Rows from block 2 of the encoder of a small masked image model, named by matrix and row number. Rows with one number within an expert belong to one neuron, the router's apart. Each number is 128 + 24 x the weight over its row's rms, rounded and kept within 0 to 255. All counts start at 0.
Before each expert's rows are labels from the 100 images, of 14848, where the router gives the expert most weight on average: "strongest on" is what is common among them; "lies over" is the class under the peak. Only what is clearly more common there than usual is listed. The data: rendered roads seen from a driver's seat, with toy cars, trees and houses.
# router: router (encoder.blocks.2.mlp.router.weight, 8x320), inputs 160-319
# up: expert up (encoder.blocks.2.mlp.up, 8x80x320), inputs 160-319
# down: expert down (encoder.blocks.2.mlp.down, 8x320x80, transposed), outputs 160-319

# expert 7
strongest on: truck; vehicles: two
lies over: truck
router.7 [ 49 104 110 121 138 114 173 121 115  93 124 118 154 117 142  88 114 177 145 140 133 115 121 155 193 128 125 134 131 117 135 121 115 134  54 153 132 117 161 108 121  83 147 146  88 103 207 114 115 134  96 133 123 141 138 117 120  99  78 123 133 121 106 187 119 158 117 117 145 112 141 111 125 173 143 140 130 114 127 127 155 148 148 136  91 114 126 108 115  95 142 118 131 165 119 144 113 104 120 131 191 115 141 109 126 147 123 118 117 184 114 132 113 145 146 143 169 109 116 171 155 130 158 131 158 111 174 121  94 132 182 136  97 117 129 141 126 130 125 135 137 109 141 120 140 130 120 114 131 163  87 188 113 139 140 146 147 149 134  96]
up.0 [115 132 151 140 132 125  94 126 145 120 133 114 255 126 125 136 124 133 143 153 132 139 117 131 134 134 148 138 128 143 132 145 149 122 131 138 138 144  74 151 107 149 120 142 129 118 112 146 125 113 125 144 129 127 139  96 114 145 114 139 119 131 132 135 135 134 146 135 130 136 134 115 128 127 123 126 106 128 122 128 118 128 130 122 123 119 112 136 150 122 127 140 125 132 149 121 129 212 133 136 129 123 147 134 128 147 120 114 125 124 128 201 137 145 129 135 134 120 151 120 131 127 135 150 161 119 129 130 255 147 130 117 134  89 132 125 130 114 120 118 131 106 119 136 124 136  88 127  86 151 117 148 132 128 137 164 178 129 130  68]
down.0 [ 91 112 127 153 124 131 133 132 132 115 133 132  11 130 128 133 122 176 126 107 116 130 131 125 168 101 124 126 151 128 140 129 127 132 128 126 127 133 127 126 122 129 122 119 190 153 138 152 177 135 122 141 132 122 140 123 126 128 129 135 128 142 115 125 140 110 135  41 130 126 103 115 131 130 120 142 125 130 123 132 132 129 166 124 166 125 135 121 165 134 129 118  99 129 138 130 131 129 129 124 125 158  51 124 142 128 106 184 144 125 128 122 126 126 113 111 127 128  82 125 136 135 121 147  22 123 128  91 132 128 128 106 126 127 126 139 125 125 128 130 110 128 116 124 127 130 128 130 107 126 126 124 132 129  70 119 133 124 127 161]
up.1 [123 127 124 129 128 127 105 148 135 117 129 116 187 121 132 144 126 132 142 142 146 132 124 131 130 129 139 164 143 123 150 139 140 128 124 136 125 175 125 137 126 136 114 118 141 106 123 128 127   0 121 136 124 123 136 115 121 130 116 134 129 129 126 134 135 131 133 103 129 120 144 116 128 129 124 119 129 125 118 131 126 126 128 120 119 146 127 121 154 102 138 157 142 121 128 131 147 117 127 130 105 104 138 124 131 138 124 132 126 131 255 120 129 137 146 128 143 129 131 111 127 124 124 142 255 118 127 139 129 151 132 105 168  90  89 123  78 124 124 125 129  98 115 130 137 140 135 128 125 144 121 216 130 124 126 127 129 124 130  44]
down.1 [ 79 122 124 221 151 133 135 121 128 118 133 123  36 130 128 131 128 126 128 112 112 123 123 128 153 118 127 127 151 170 133 127 127 147 126 123 128 133 135 127 118 130 123 122 153 142 160 129 169 129 116 140 135 127 144 134 128 130 127 142 118 138 113 126 139 127 129  88 135 136  29 121 134 128 128 137 120 129 126 132 127 156 134 126 140 128 132 129 165 145 125 120 108 128 135 128 129 131 178 125 124 162  33 132 126 123 112 141 153 126 128 141 125 123 125 132 129 134 120 130 132 135 118 135  25 118 127 115 131 128 127 109 127 127 125 132 125 118 129 124 121 128 124 127 128 129 121 130  54 128 116 132 136 135  99 128 130 131 129 145]
up.2 [166 132 129  79 126 109 139 124 124 243 119 123 134 133 128 144 132  97 127 128 103 116 127 128  39 147 122 125 141 127 132 128 131 127 149 112 121 123 123 128 129 129 128 114 129 127 135 128 129 132 130 126 140 128 133 134 133 129 127 122 203 122 130  60 131 125 133 117 130 128 139 128 109 126  92 130 134 129 128 129 125 126 129 122 127 127 135 130 126 130 119 127 138 124 125 126 129 125 121 122 129 125 122 132 127 123 131 124 132   0 133 118 129 124 129 132 138 124 120 120 132 125 127 118 129 132 113 142 131 124  58 128 132 137 126 121 126 134 129 127 128 145 129 133 140 126 145  66 129  98 127 124 120 129 111 127 130 131 121  84]
down.2 [ 55 114 129 131 142 129 129 128 128 115 129 129  86 129 130 131 127 129 128 126 129 130 131 128 132 125 127 129 133 150 127 130 228 128 128 128 128 130 128 127 123 128 128 124 128 130 128 130 128  97   0 199 126 127 128 126 128 130 128 130 127 173 128 128 128 127 130 124 127 127 127 127 195 129 126 128 128 127 124 127 128 255 255 127 130 127 131 128 128 128 128 127 129 128 131 128 128 129 128 128 129 129 123 133 128 129 122 130 133   6 128 126 180 111 129 126 130 128 128 128 127 128 128 128 129 127 155 124  43 130 129 129 128  18 128 129 129 128 126 129 128 128 120 128 113 128 128 140 110 127 128 127 128 128 128 128 127 123 129 128]
up.3 [122 124 130 134 123 121 109 130 142 113 133 117 127 113 133 140 116 137 151 144 129 138 128 130 131 128 144 145 163 144 138 146 132 122 125 140 139 141   0 159 125 129 102 133 165 110 119 145 121  32 116 145 134 115 105 113  67 130 114 134 121 137 154 133 135 135 126 111 129 125 151 114 134 133 119 122 118 135 112 129 118 124 136 117 118 134 123 113 145 114 139 137 143 120 132 135 143 132 123 152 116 104 143 122 130 139 120 131 117 135 145 127 126 142 136 126 126 127 132  90 127 130 123 136 217 119 130 128 135 154 133 104 131  98 110 142 126 126 115 133 132  95 103 126 115 160 132 132 113 134 116 139 135 135 156 123 146 124 129 114]
down.3 [ 83 121 128 191 130 133 129 120 129 117 133 123 108 128 128 136 125 143 128 106 112 104 126 128 132 110 121 127 147 131 140 127 123 137 127 126 129 130 135 127 123 130 122 121 188 146 161 133 212 133 125 134 136 115 143 131 127 131 126 137 122 137 104 124 138 122 130  72 134 133  84 115 131 133 126 143 120 130 125 126 128 128 133 126 185 127 133 133 168 130 128 121  93 127 135 128 131 128 129 126 127 158  61 128 132 127 109 218 153 128 130 119 128 125 118 132 127 132  73 124 132 133  94 149  35 120 127  98 134 127 130 118 128 126 126 133 126 121 132 128 109 122 121 127 126 130 124 129  99 129 127 133 137 132  45 122 129 127 126 156]

# expert 2
strongest on: snowy verge; crossing stripes
lies over: road
router.2 [ 99 164 167 147 151 146 134 127 119 144 107 117 145 127 116 159 109 117 146 121 136 139 106 137  86 149 128 111 140 122 104 121 153 147 155 116 109 134 111 172 131 129  99 133 135 192 182 177 102 122 125 115 156 131 121 146 119 124 122 158 101 151 151 128 152 114 155 105 103 150 139 116 134 108  82 137 152 119 146 105 155 187 134  87 156  99 104 118 170 144 137 127 129 114 138 116 136 124 126 120 120  87 120 110 137 130 140 121 165  83  96 133 134 135 108 105 139 152  94 125 172 128  84 129 107 137 125 129 117 142 124 171 145 128 105 141 101 170 124 141 133 128 118 145 133  91 118  93 136 137 108 119 151 119 103 139 155 123 107 137]
up.0 [118 129 128 129 129 130 128 128 128 129 127 128 128 128 129 129 129 141 128 128 128 127 128 129 130 128 128 128 128 127 129 128 128 129 127 129 129 128 128 128 128 114 128 128 128 128 255 129 128 128 126 128 128 129 129 130 127 128 128 128 128 130 127 147 128 129 129 127 128 128 128 128 128 130 126 143 128 127 128 130 128 255 128 128 129 128 128 128 128 129 126 126 128 128 130 126 129 129 128 130 139 120 128 128 128 128 127 140 128 130 128 128 128 128 128 129 128 128 128 226 128 128 127 128 126 123 126 128  88 130 127 128 130 128 128 127 128 128 129 127 128 130 127 127 129 128 128 128 128 129 109 128 129 128 128 128 128 128 128 129]
down.0 [133 127 128 129 128 129 150 155 122 128 127 129 124 127 129 126 131 157 131 128 128 131 133 127 127 137 126 128 123 132 128 111 126 129 128 128 121 121 138 128 128  86 126 130 126 127 128 127 126 127 120 128 148 125 205 129 133 127 129 130 126 122 120 131 126 126 132 117 130 124 116 123 128 159 131 129 129 165 127 128 129   0 105 113 105 124 162 154 127 129 131 185 127 131 130 128 126 127 129 128 121 124 133 114 134 127 192 129 126 255 130 144 134 126 134 133 130 128 133 125 129 107 127 128 126 128 125 127 132 129 128 126 128 129 129 128 131 125 125 129 127 123 102 126 128 156 121 130 131 125 127 128 127 129 125 138 130 144 133 143]
up.1 [129 129 127 128 136 127 127 106 126 127 130 128 128 129 127 127 126   0 131 126 116 128 129 255 174 128 126 127 129 127 129 126 129 118 130 132 127 127 128 129 125 139 160 128 128 133 126 129 130 128 129 127 129 126 135 133 127 128 125 127 150 127  91 132 128 152 129 126 128 129 125 127 127  94 123 127 125 129 127 138 128 129 129 118 129 128 127 126 130 127 129 117 128 128 127 130 127 128 128 128 131 164 126 129 127 126 127 130 126 129 127 127 222 127 129  83 127 129 127 128 129 127 128 126 128 122 129  96 129 129 127 123 126 128 128 122 129 131 140 128 129 126  98 129 128 127 126 127 150 127  93 129 127 128 128 129 129 129 127 129]
down.1 [122 130 128 129 128 140 130 133 120 126 130  87 126 127 133 127 129 132  85 129 124 125 125 231 220 131 110 136 129 129  72 127 127 130 126 113 128 131 132 129 126 124 128 151 127 131 179 133  97 128  82 128 128 137 116 135 119 125 125 135 116 140 135 170 131 122 129 124  88 120 124 149 127 132 128 121 137 126 124 126 127 136 139 134 139 130 128 128 120 130 131 127 128 125 126 129 129 127 129 136 125 105 129 127 127 130 124 128 128 118 128 133 182 139 129 127 130 112 127 152 129 129 110 129 125 120 128 132 138 119 128 123 122 131 126 135 128 126 126 127 118 130 124 255 128 124 137 128 126 127 120 118 128 127 128 126 179 125 130 130]
up.2 [167  27 129 199 175  98 130 128 130  29 126 129 122 128 128 130 129 129 129 130 127 129 129 125 129 131 130 187 120 127 131 130 129 129 128 129 129 128 127 128 129 128 128 128 128 128 117 127 129 130 142 128 128 128 131 106 128 129 128 128 128 129 129 125 129 128 131 126 108 127 129 130 128 130 128 126 128 127 128  95 128 128 128 129 128 131 132 115 128 129 127 121 128 128 130 126 130 128 128 132 128 117 131 127 127 131 125  76  71 126 128 128 128 130 255 128 139 128 131  77 127  62 127 131 129 127 126 129 128 202 128  88 129 128 128 128 127 194 129 128 127 128 117  48 131 127 128 127 128 130 132 128 127 128 127 126 129 130 128 128]
down.2 [128  97 128 128 130 125  95 128 118 130 130  81 141 124 124 131 137 127 127 129 134 129  96 133 131 116 129 143 125 130 128 130 116  82 130 133 125 134 132 114 126 123 129 126 136   0 105 129 127 126 126 127 126 130 127 121 123 125 128 126 203 118 130 131 130 134 147 131 240 125 137 121 131 128 143 129 123 133 130 131 128 114 121 129 125 123 128 133 129 122 128 125 129 129 132 124 128 121 124 123 133 127 128 130 130 141 124 122 132 132 131 131 128 117 129 141 127 130 132  69 122 111 135 130 130 129 128 129 127 134 118 133 117 127 128 129 123 137 231 137 133 138 131 166 126 120 142 132 127 129 129 142 138 129 126 153  11 122 125 121]
up.3 [128 128 128 130 132 128 129 129 129  99 128 127 128 130 128 129 127 129 128 130 126 129 128 128 130 130 129 130 128 129 127 129 128 128 130 146 129 126 127 124 131 127 126 128 126 126 128 130  26 130 126 128 127 130 130 128 127 130 128 128 129 130 129 235 128 129 129 164 127 127 127  20 128 128 128 129 130 127 128 128 129 127 126 129 129 129 130 131  94 128 133 130 128 130 127 131 130 129 132 131 131 123 129 128 131 130 129 129 142  34 128 129 129 129 126 128 130  94 131 123 129 127 128 130 122  26 140 126 127 126 129 128 113 139 129 127 124 122 129 127 132 134 129 130 125 126 128 127 131 127 128 128 128 126 127 127 129 128 130 133]
down.3 [122 125 127 130 127 118 124 129 128 126 127 130 255 150 129 127 125 132 120 131  32 127 127 127 131 130 124 127 131 133 123 129 130 144 124 131 129 133 147 126 127 132 130 126 133  82  90 124 128 128 132 107 127 119 242 129 132 140 126 127 126 130 126 123 125 129 125 129 132 137 130 129 126 139 127 134 130 129 126 133 229 100 126 177 134 130 136 126 127 128 128 125 127 127 128 128 128 126 122 128 133  76 129 130 133 120 126 132 129 129 128 105 128 120  81 127 128 128 173 126 128 135 129 128 127 126 126 124 135 112 120 168 128 129 129 132 128 124 160 127 125 109 129 130 125 128 128 129 128 132 124 130 123 128 140 128 131 132 121 133]

# expert 3
strongest on: line: no line; vehicles: zero
lies over: road
router.3 [126 150 122 108  94 146 116 119 124 126 164  97  57 132 112 110 120 112  81 151 134 131 124 121 108 100 108 126 117 131 118 110 154 104 145 117  84 138  98 102 135 146 147 138 134 147 171 122  97 167 118 151 106 102  87 138 127 134 115 117 125 102 121 140 106 113  91 122 127 132  84 136 103 149 118 120 123 109 101 137  56 188 125 115 145 128 190 163 115 155 101 133 116  85 188  91 122 131 112 136 140 140 126 130 134 126 118 140 153 138 151 119 131 103 137 133 127 116 118 125 102 134 121 118  74 111 113 170 160 167 119 116 161 127 131  99 121 163 100 112 140 180 152 149  87 128 140 106 133 109 158  87 133 137  97 121  59 109 127 138]
up.10 [129 128 128 124 129 128 126 127 128 128 183 128  55 127 128   5 130 128   0 128 128 127 126 127 125 126 127 129 126 128 130 128 128 127 129 128 128 169 129 128 131 130 120 129 129 128 130 119 129 127 128 129 125 128 128  69 127 129 127 126 128 129 128 125 130 128 128 128 129 128 128 128 129 130 129 139 128 128 130 128 126 128 128 124 126 129 128 126 129 128 125 128 137 128 127 128 128 131 125 128 127 128 128 128 127 128 126 129 128 129 129 127 135 128 128 128 128 128 127 127 127 131 127 128 122 121 127 130 128 131 127 128 128 127 126 113 129 127 129 128 130 128 135 128 134 121 130 128 127  88 128 129 123 132 129 128 126  94 128 127]
down.10 [127 127 130 126  21 127 127 129 123 127 126 127 135 130 128  21 129 130 128 125 128 137 129 130 127 131 135 124 124 123 122 133 129 148 127 128 131 124 139 128 133 131 121  81 128 128 127 108 128 119 131 130 130 129 128 105 131 128 131 123 131 191 128 128 128 121 134 127 127 128 125  58 132 124 116 114 126 124  99 129 255 130 128 127 136 121 125 162 234 130 130 126 126 131 122 125 134 128 131 128 132 127 128 176 129 118 127 134 128 127 125 128 130 128 150 126  80 133 128 128 120 130  99 128 144 126 129 128 126 129 127 126 143 130 175 131 125 126  24 134 123 129 124 129  48 118 127 131 129 127 128 131 128 129 153 125 128 132 139 133]
up.11 [127 128 126 129 129 128 128 128  97 127 115 127 143 128 155 128 153 128   0 118 124 123 128 130 133 128 114  12 126 128 128 103 127 128 128 127 128 126 251 127  69 123 131 148 128 120 125 129 127 128 120  93 130 128 130 128 128 128 128  66 128 128  93 129 112 128 132 129 122 127 131 123 128 127 131 128 128 128 230 128 128 128 125 128 130 110  26 126 121 128 129 129 145 128  28 127 126 128 132 128 127 129 114 124 127 103 128 158 128 125 124  72 137 115 121 110 121 130 128 130 128 128 127 102 131 127 128 123 128 129 128 127 113 136 129 129 128 127 125 127 122 126 108 127 128 128 128 128 129 124 128 144 129 125 128 232 128  93 129 128]
down.11 [128 133 131 125 123 127 134 129 127 128 129 128 180 127 130 129 130 123 211 143 130 132 128 128 125 131 124 129 127 128 128 128 128 133 129 125 130 180 119 102 122 127 128 125 123 142 127 129 127 129 126 129 120 129 128 242 131 127 128 159 128  82 127 129 129 128 148 127 129 124 131 129 131  91 130 130 129 127 143 133 120 129 128 126 139 149 120 130 122  92 163 151 131 104 125 111 131 130 129 127 130 125 131  98 128 133 126 118 128 128 125 132 127 134 124 113 129 125 129 123 129 130 130 105 128   0 125 126 125 127 127 126 137 129 126 154 141 124 130 129 124 128 128 133 128 129 197 129 115 129 114 127 121 131 128 125 135 131 131 129]
up.12 [127 127 125 127 128 127 128 128 128 127 128 128 128 126 167   0 130 132 100 128 128 127 128 128 127 126 128 127 133 128 127 128 128 128 130 131 129 129 129 129 134 127 128 128 127 120 127 128 128 128 128 128 117 128 112 125 130 127 126  54 128 127 130 128  30 129 151 128 129 128 127 127 129 143 128 132 129 126 128 129 128 128 126 128 127 130 128 128 131 122  61 127 130 129 128 128 127 128 128 106 128 129 128 126  71 128 133 128 119 128 131 126 128 128 125 108 128 127 128  64 126 127 128 128 128 128 217 128 127 129 127 129 114 127 127  77 128 128 131 125 128 127 130 127 128  64 135 129 128 131 126 130 123 128 128 129 132 127 128 128]
down.12 [129 127 127 126 130 127 142 161 128 128 135 126 255 128 128 130 125 150 130 121 134 127 128 128 127 128 127 128 130 134 132 130 129 127 128 135 118 128 125 124 128 129 126 129 129 121 125 126 127 128 128 129 128 128 128 131 128 128 128 128 130 127 118 128 129 124 128 132 129 128 134 107 128  99 126 124 124 128 126  65 255 127 136 128 129 129 125 126 180 126 128 128 129 123 108 126 131 100 127 128 128 128 126 127 127 128 106 128 128 127 131 127 123 128 203 128 127 132 126 130 130 127 131 130 134 128  99 137 127 151 130 127 133 127 125 149 127 130 125 128 131 121 125 127 133 127 127 131 126 126 130 130 123 129 133 127 129 118 128 130]
up.13 [126 128 129 130 131 128 122 208 128 125 127 128 144 128 231 130 128 128 127 129 128 128 128 128 132 129 128 129 129 128 129 128 128 127 125 128 129 129 128  98 128 128 128 129 128 128 128 124 129 128 127 129 127 128 161 149 127 128 126 142 128 129 129 127 130 128 127 127  67  82 127 129 128 128 128  93 128 102 128 128 128 127 128 128 128 127 128 123 129 132 126 128 255 129 126 130 129 129 128 130 129 128 128 130 137 128 128 131 255 127 127 130 127 128 131 116 156 127 128 129 255 129 127 129 128 129 129 128 127 125 128 127 151 127 127 129 128 127 129 126 129 129 128 129 128 130 126 128 128 128 127 128 128 128 129 128 127 129 127 129]
down.13 [128 127 128 107 119 128 128 217 128 127  97 127  65 128 129 128 130 129 127 124 126 128 129 128 130 129 128 128 128 128 128 124 123 126 128 176 128 129 128 164 128 127 129 131 127 127 129  87 126 114 126 127 127 128 130 126 128 108 128 128 129 128 129 128 126 129  49 135 128 128 128 125 129 130 114 125 126 128 129 125 127 126 123 130 127 128 131 129 130 126 123 107 131 129 127 130 128 130 135 150 127 112  54 125 130 128 136 127 129 128 128 125 129 130 126 130 111 128 189 143 255 131 127 135 123 127 128 128 137 125 126 131 115 102 186  66 129 129 129 126 136 129 133 101 130 132 158 129 126 125 127 131 126 144 132 127 128 127 127 124]

# expert 4
strongest on: snowy verge
lies over: sky
router.4 [160 109 148 126 141  91 133 135 142 144 119 128 110 189 119 114  84 120 113 164 147 145 112 148 170 139 160 114 126 131 136 139 144 116 110 135 119 127 207 147 116 114 143 124 105 130 157 105 167 140 146 143 126 137 128 127 168 115 121 145 161 124 102 127 129 112 114 183 132 109 111 183 150 148 170 127 134 156 184 119 115 129 115 164  89 136 128 133 159 127 105 130 110 135 137 110 112 129 131 134 133 137 142  98 128 121  86 138 183 116 123 124 136 139 136 146  96 179 134 131 103 133 164 130 181 119 111 112 102 115 158 147 147 180 118 127 157 111 145 140  46 109 119 134 166  78 122 158  98 138 130 156 118 132 112 112 130  97 164 144]
up.0 [129 127 129 129 131 128  20 129 125 129 129 117 126 128 131 127 127 128 128 125 128 124 128 129 127 123 126 128 128 127 127 126 128 127 128 121 128 128 130 246 129 141 129 127 127 129 129 129 129 126 131 127 129 127 128 129 127 127 127 129 165 131 117 127 128 129 138 172 128 131 126 129 129 127 129 127 128 129 110 128 128   0 124 129 128 128 118 214 129 128 127 128 129 126 132 132 129 127 124 132 127 129 125 128 128 125 127 128 132 129 127 125 175 125 129  42 127 129 126  90 128 128 128 126 126  99 128 127 128 130 127 126 129 126 221  81 127 128 130 126 128 131 127 129 129 128 127 129 127 129 128 129 125 128 123 128 126 127 129 127]
down.0 [134 115 130 128 133 129 129 125 121 127 127 136 123 129 123 123 174 128 129 130 125 116 220 119 127 129 127 139 125 130 133 128 128 127 130 117 127 133 107 255 129 132  77 127 132 130 127 127 128 127  84 139 115 127 128 127 131 125 125 133 125 132 128 128 129 125 130 117 127 126 130 129 127 129 131 179 130 129 128 123 124 128 127 131 123 127 129 112 129 131 130 128 130 128 119 126 129 128 128 130 126 133 128 128 131 130 126  45 129 123 137 128  47 127 129 131 127 128  95   0 160 127 125 127 143 131 125 137 127 127 131 132 163 125 123  92 126 129 128 125 128 126  44 107 111 138 129 128 129 128 123 126 135 129 122 131 126 129 105  76]
up.1 [128 128 127 130 101 120 168 255 126 128 129 128 129 127 129 128 129 127 128 127 119 123 130 128 127 128 128 128 148 128 128 128 129 127 124  90 130 126 128 127 126  73 127 128 128 127 128 127 128 128 126 129 127 129 128 130 111 128 127 128 128 126 128 126 128 128  86 129 131 127 128 128 128 128 126 143 128 128  26 133 120 129 129 127 128 130 130 128 128 126 130 126 128 126 160 126 129 128 131 129 129 127 127 128 128 127 128 128 128 129 127 128 128 127 128  82 129 128 129 127 225 143 127 127 126 129 129 128 128 120 127 118 127 127 127 127 125 222 128 123 128 130 129  77 127 127 129 127 128 128 128 127 128 128 128 127 131 128 128 127]
down.1 [131 126 126 155 129 133 128 138 129 133 125 128 131 128 131  93 126 128 129 127 136 119 126 128 128 131 133 129 125 147 135 122  48 126 127 125 115 125 129 135 168 128 203 128 126 110 129 123 129 128 128 130 126 231 126 104 126 129 127 129 126 127 125 129 123 131 153 136 115 130 135 157 128 124 128 170 128 128 129 130 128 128 125 127 128 125 112 130 128 125 127 130 124 126 123 202 127 174 129 132 164 129 159 126 133 127 127 126 131 129 142 127 129 129 129  89 123 128 217 215 154 126 130 124 134 126 127 132 131 122 126 128 130 126 129  21 124 127 125 121 183 132 128 103 128 127 141 128 132 124 121 126 137 112 125 129 126 128 132 130]
up.2 [169 121 140  75 119 108 118 158 175 114 126 130 125 167 134 101 106 118 140 183 124 162 132 116 121 133 171 111 127 148 123 155 166 137 134 131 148 126 107 126 115 156 137 129 144 128 132 142 127 160 136 174 132 149 106 138 106 147 141 128 130 129 144 120 132 131 124 139 134 124 140 128 126  74 130 121 109 126 208 144 125 100 146 128 134 147 129 185 141 197 136 136 122 134 176 126 127 133 121 155 109 120 177 129 136 157 131 113 127 165 138 112 118 174 132 132 126 127 137 126 128 160 132 153 151 132  27 127 133 128 126 139 134 121 123 133 193 143 165 131 141 151 129 134 138 137 134 128 127 118 126 176 129 130 130 111 121 129 118 136]
down.2 [127 131 108  63 124 103 129 127 126 133 123 115 122 127 128 123 128 133 132 129 126 121 142 130 123 230 125 126 148 138 131 139 126 151 126 130 168 101 158 124 121 123 143 113 140 135 131  91 124 132 128  93 200 128 130 130 135 129 108 124 127 134 129 168 129 138 106 122 126 128 167  82 148 132  92  46 113 138 100  96 128 129 130 120 130 151 157 117  79 112 124 106 129 142 149 102 126 138 120 133 165 108 126 121 114 111 130 142 129 128 128 128 131 129 125 189 117 127 124 139 103 131 116 136  79 132 119 107 126 120 126  44 130 126 142 130 133 141 133 161  85 120 117 120 115  86 125 134  36 156 136 116 139 130 142 129 152 140 165 135]
up.3 [148 128 128 125 128 125 130 127 135 128 127 128 131 130 125 125 128 128 130 129 129 173 124 126 127 134 128 128 129 184 129 129 130 130 255 128 127 130  92 128 124 131 128 128 179 126 128 127 128 128 185 129 128 102 128 129 128 128 129 127 128 127 129 126 129 127 127 130 130 128 128 128 128 116 127 129 128 129 129 128 128 126 129 129 128 128 129 125 130 129  67 127 142 131 129 127 128 128 127 129 128 129 129 128 129 129 128  99 126 148 129 127 127 129 130 130 128 128 128 129 127 128 128 129 136 130 129 128 128 127 128 128 128 128 127 128 130 128 255 130 127 127 128 182 129 128 128 128 128 124 127 128 129 128 133 126 130 128 130 128]
down.3 [123 130 130 108 127 130 124 123 125 129 138 127 124 131 128 132 128  98 135 124 124 129 130 125 127 126 126 135 133 106 131 127 132 124 128 127 128 129 129 127 128 128 124 128 127 127 125 132 129 128 186 114 132 130 128 133 128 139 135 129 131 134 168 168 130 127 128 130 128 129 128 119 124 196 131 107 128 127 127 129 129 130 133 127 130 126 127 116 126 127 130 138  45 127 128 113 126 131 127 125 126 122 129 128 128 127 131 134 126 128 125 126 126 134 128 129 133 126 139 126 125 133 161 127  55 180 146 127 137 128 129 133 100 126 130  99 128 131  47 132 128 129 157 135 174 129 128 130 126 133 129 129 130 137 129 119 126 129 128 160]